From a checkpoint of a small segmentation model.
Model: 7.22M parameters, encoder depths [4, 7, 7], encoder widths [80, 128, 240], decoder norm groupnorm, decoder activation gelu, decoder widths [32, 64, 128, 128].
Rows from block 14 of the encoder of a small segmentation model, named by matrix and row number. Each number is 50 + 10 x the weight over its row's rms, rounded and kept within 0 to 99. All counts start at 0.
Before each channel's rows are labels from the 100 images, of 14976, where the channel reaches its highest value: "peak on" is the class under the peak; "top examples" is what is common among them. Only what is clearly more common there than usual is listed. The data: flat shapes of many kinds, plain or patterned, on busy backdrops.
# conv: 3x3 conv (encoder.blocks.14.conv.weight, 240x240x3x3, each kernel summed), inputs 160-239

peak on: hexagon
top examples: hexagon; largest shape: hexagon; count: one; count: two
conv.136:51 46 53 49 46 49 63 42 49 56 56 46 45 61 49 51 36 48 60 51 56 48 50 38 43 50 54 54 46 41 52 35 45 39 62 62 33 52 51 40 42 53 53 45 55 51 55 62 41 50 49 41 60 47 39 40 58 48 60 22 44 50 51 63 50 48 56 63 63 47 63 48 45 49 48 42 57 52 31 57

peak on: star; flower
top examples: count: one; count: two; largest shape: star; largest shape: ring
conv.185:46 52 47 48 35 50 43 44 46 48 43 54 45 52 55 37 57 50 48 77 43 48 46 35 47 50 40 52 47 65 45 30 57 53 53 48 53 55 50 38 44 60 47 58 46 60 44 51 58 51 55 57 52 88 44 58 56 39 55 42 47 48 47 47 46 49 52 53 59 49 50 40 55 46 49 52 47 65 54 58

peak on: square
top examples: square; largest shape: square; count: one; count: two
conv.233:50 44 53 50 35 50 57 54 56 57 46 56 39 47 63 45 40 50 39 44 57 53 47 49 38 59 36 42 50 43 45 47 47 39 30 45 44 43 39 40 55 48 48 37 51 51 59 41 38 37 44 66 42 16 53 50 49 53 61 51 48 54 49 48 40 50 52 40 45 50 41 51 50 58 50 51 58 55 59 44

peak on: circle
top examples: circle; largest shape: circle; count: one
conv.71:48 61 55 49 55 50 30 39 45 70 48 62 67 62 56 65 44 50 72 54 62 48 41 39 45 39 58 50 47 48 62 57 53 49 65 44 40 44 61 43 43 48 47 47 54 47 47 54 46 56 42 36 63 46 41 48 45 36 51 44 41 47 51 48 51 50 55 52 54 49 51 51 54 48 49 63 55 51 44 45

peak on: square
top examples: square; largest shape: square; count: one; count: two
conv.193:48 69 66 50 45 50 37 44 73 46 54 37 57 50 71 42 49 51 53 43 56 67 53 50 56 62 35 55 58 48 58 51 55 43 34 48 60 44 45 57 65 38 64 46 65 55 60 50 52 49 39 42 47 46 63 51 39 43 47 56 53 56 51 64 44 50 51 39 47 50 49 35 29 51 51 40 64 78 49 53

peak on: circle
top examples: count: one; circle; largest shape: circle
conv.74:52 62 58 51 39 50 32 55 50 65 54 54 48 47 40 56 57 51 44 43 49 53 46 44 29 53 51 52 42 40 58 43 58 56 35 27 33 26 47 36 57 24 54 52 66 46 53 54 52 52 49 33 54 56 45 54 44 39 40 61 57 47 50 71 41 50 56 35 39 51 49 53 51 44 50 57 49 46 43 54

peak on: flower
top examples: flower; largest shape: flower
conv.218:51 44 48 50 35 50 50 39 51 45 56 40 42 71 34 50 40 51 41 53 47 49 59 56 45 52 60 50 46 38 50 56 55 67 49 59 43 56 48 66 56 46 57 45 40 45 53 44 52 51 64 27 45 56 52 59 43 64 51 45 62 51 51 45 64 50 42 55 73 51 50 55 30 47 50 59 38 37 35 76

peak on: square; circle
top examples: square; largest shape: square; count: one; largest shape: circle
conv.169:50 61 59 50 44 50 44 36 68 59 51 58 56 54 54 60 45 50 55 52 58 54 43 47 38 58 61 57 49 50 55 73 57 49 49 57 59 47 54 57 73 39 46 54 56 58 64 56 31 51 55 26 56 44 55 37 23 47 41 52 45 53 51 60 52 50 35 57 56 51 49 38 46 40 51 56 70 66 51 57

peak on: triangle; semicircle
top examples: count: one; triangle
conv.78:49 52 55 50 37 50 46 58 47 51 61 50 49 44 58 46 34 50 39 43 50 51 45 37 51 48 55 54 45 29 61 30 58 31 37 35 70 41 48 57 55 63 44 54 58 44 53 51 60 53 55 34 48 73 52 52 43 55 31 51 31 50 49 78 53 50 39 69 46 49 51 52 47 40 50 66 47 58 45 67

peak on: pentagon
top examples: pentagon; largest shape: pentagon; count: one
conv.138:49 49 57 49 41 51 66 21 52 48 63 55 52 46 50 46 37 51 52 43 70 58 56 56 30 64 46 54 55 43 62 24 56 35 43 37 49 61 46 38 50 47 68 50 54 52 53 57 54 50 51 42 58 50 58 51 54 43 48 71 40 50 50 47 24 50 61 51 32 50 48 41 66 48 50 68 55 40 55 41

peak on: hexagon
top examples: hexagon; largest shape: hexagon; count: one; count: two
conv.211:50 36 42 48 65 49 48 49 49 48 51 60 46 53 46 68 45 49 71 62 47 43 41 45 58 33 32 50 46 56 51 45 40 54 46 33 48 31 53 39 47 31 26 60 32 46 54 53 55 71 35 38 50 46 64 41 40 49 42 25 54 47 50 45 48 49 49 56 56 51 64 53 39 48 50 54 54 47 42 63

peak on: hexagon; pentagon
top examples: count: one; hexagon; largest shape: hexagon; largest shape: pentagon
conv.86:51 51 53 50 51 50 55 39 48 47 67 41 53 38 47 59 30 49 65 62 52 40 50 42 26 39 39 48 44 35 51 59 51 44 56 44 33 46 56 22 46 26 52 48 36 43 41 54 37 54 48 45 49 67 50 55 41 35 39 59 56 46 49 35 50 50 53 45 32 50 49 35 56 46 49 55 55 38 47 51

peak on: hexagon
top examples: hexagon; largest shape: hexagon; count: one
conv.10:50 39 53 50 47 50 63 54 52 48 32 33 50 48 36 58 49 50 69 66 53 51 53 42 57 50 59 52 53 46 55 44 43 54 47 38 08 42 53 45 47 36 49 52 59 45 47 51 54 50 48 56 47 57 63 50 53 38 48 55 54 48 48 49 64 50 59 57 69 50 57 61 50 59 50 52 61 40 27 55

peak on: star
top examples: star; pentagon
conv.159:50 60 59 50 52 50 47 31 51 56 44 36 47 65 51 58 43 50 43 47 56 55 55 55 41 54 54 49 50 53 64 58 50 64 40 61 49 65 53 76 58 59 56 62 50 56 55 55 22 47 72 37 52 52 55 58 59 49 49 57 69 50 50 71 71 50 57 20 49 50 51 38 41 50 50 44 51 49 36 46

peak on: pentagon
top examples: pentagon; largest shape: pentagon; count: one
conv.196:49 46 58 50 71 50 54 46 49 40 60 41 48 51 58 44 45 50 54 45 61 51 49 52 40 54 23 48 46 58 83 22 40 48 54 38 49 27 41 45 38 46 56 49 47 50 44 48 60 42 58 41 49 56 68 51 58 41 44 68 48 44 48 53 56 50 42 57 31 50 47 51 48 60 50 52 56 42 55 64

peak on: pentagon
top examples: pentagon
conv.151:50 50 50 50 64 50 33 50 49 43 25 39 50 48 23 47 55 50 54 48 58 52 55 65 50 62 53 43 59 44 53 57 43 58 48 41 61 38 45 64 50 49 51 53 46 55 53 46 41 49 43 60 46 43 38 49 52 57 60 53 68 50 49 56 63 50 34 48 58 50 52 67 18 40 50 56 44 37 39 45

peak on: circle
top examples: circle; largest shape: circle; count: one
conv.192:49 55 53 50 37 50 59 46 42 66 54 66 52 52 68 42 35 50 42 55 56 53 54 32 57 56 62 54 47 37 53 37 61 48 38 46 62 55 51 39 55 62 59 44 46 55 46 58 46 55 50 46 61 44 58 33 50 47 41 51 39 53 55 58 54 50 40 62 53 49 45 66 35 42 50 49 47 61 53 35

peak on: square
top examples: square; largest shape: square; count: one
conv.204:49 51 57 49 41 50 55 59 71 47 50 44 42 53 55 52 50 50 58 44 66 60 42 45 53 60 49 51 59 33 50 48 58 49 27 53 49 48 44 46 71 48 50 53 58 57 69 43 53 43 37 47 51 31 59 44 55 57 34 54 51 64 51 82 51 50 54 52 63 49 45 49 39 47 50 47 58 64 56 45

peak on: square
top examples: square; largest shape: square; count: one
conv.24:48 66 52 49 51 50 47 59 66 51 39 44 55 58 46 57 41 49 48 53 52 53 46 41 56 57 68 54 57 35 71 50 55 49 41 54 51 45 45 45 66 44 49 47 61 53 64 47 54 53 48 54 60 53 66 48 36 46 40 54 52 54 50 71 46 51 45 46 48 51 48 36 41 51 51 49 51 93 53 43

peak on: hexagon
top examples: hexagon; largest shape: hexagon; count: one
conv.167:50 54 56 50 61 49 44 32 46 56 31 47 52 44 42 49 60 49 48 54 58 54 53 64 35 57 53 50 46 51 50 50 57 71 55 56 49 44 57 49 52 40 59 51 37 45 52 61 72 50 47 19 60 70 50 34 44 74 63 46 64 46 50 73 58 50 46 43 61 51 51 44 35 44 49 49 54 56 49 52

peak on: pentagon
top examples: pentagon; largest shape: pentagon; count: one
conv.177:44 53 69 47 58 50 54 36 53 46 63 48 47 43 51 55 28 50 63 49 60 66 60 50 45 58 53 47 45 48 46 48 53 54 55 51 48 42 43 42 52 46 73 38 64 58 40 56 49 50 51 29 40 41 64 37 35 41 43 55 54 43 48 46 50 49 51 51 53 46 37 40 56 47 48 64 58 48 49 52

peak on: pentagon
top examples: pentagon; largest shape: pentagon
conv.207:50 49 56 50 51 50 56 44 53 37 66 39 50 55 40 47 44 50 53 62 57 51 52 39 40 50 65 50 49 43 47 54 49 59 61 46 42 51 53 46 59 66 52 46 40 55 45 52 69 51 54 29 49 58 51 47 32 47 50 53 47 48 50 52 38 50 63 83 63 51 53 48 57 63 51 64 54 40 43 58

peak on: pentagon
top examples: pentagon; largest shape: pentagon; count: one
conv.76:46 42 52 49 49 50 42 55 54 40 51 45 50 47 80 54 41 49 62 35 58 60 57 54 43 61 42 50 59 42 71 48 54 52 40 21 59 60 42 49 55 50 60 48 69 52 51 45 43 38 54 34 45 46 79 49 41 36 54 70 39 48 48 49 51 49 64 55 48 48 42 59 48 44 48 51 45 29 58 56

peak on: hexagon
top examples: hexagon; largest shape: hexagon; count: one
conv.31:50 45 51 49 56 50 57 45 43 48 40 52 47 49 39 47 48 50 29 62 72 51 57 40 48 52 29 56 54 42 45 44 53 42 42 49 38 58 52 49 49 41 60 46 68 58 43 56 41 58 52 54 48 72 48 56 50 71 46 66 57 45 50 62 44 50 31 54 51 50 53 50 42 31 49 38 48 58 52 42

peak on: ring
top examples: ring; largest shape: ring
conv.115:47 51 54 49 52 50 56 60 53 47 51 56 45 36 51 40 62 51 45 43 38 47 52 46 42 49 50 51 58 70 56 47 50 58 45 42 45 41 53 26 59 51 55 47 41 58 53 53 54 57 39 58 51 42 36 55 50 50 53 57 65 49 49 73 49 49 52 59 53 49 53 32 49 44 49 39 61 46 51 45

peak on: circle
top examples: count: one; circle; largest shape: circle
conv.50:48 50 48 48 53 50 75 38 50 50 49 57 52 56 63 60 41 50 48 50 46 56 52 57 44 45 54 55 58 37 58 39 64 62 55 55 55 51 49 38 54 37 54 51 54 60 49 49 58 40 32 48 50 59 43 20 73 37 59 57 57 49 49 50 42 50 46 53 58 50 50 54 29 56 50 54 41 68 54 62

peak on: pentagon
top examples: pentagon; largest shape: pentagon; count: one
conv.16:47 52 51 49 44 51 58 57 52 46 52 39 42 60 52 51 47 51 58 44 62 58 52 51 59 57 40 44 45 43 45 43 51 53 43 47 47 45 38 53 55 43 84 39 77 56 39 57 54 42 40 42 48 50 56 52 48 40 52 73 41 43 47 45 47 49 57 53 42 49 35 56 58 60 47 71 53 34 49 55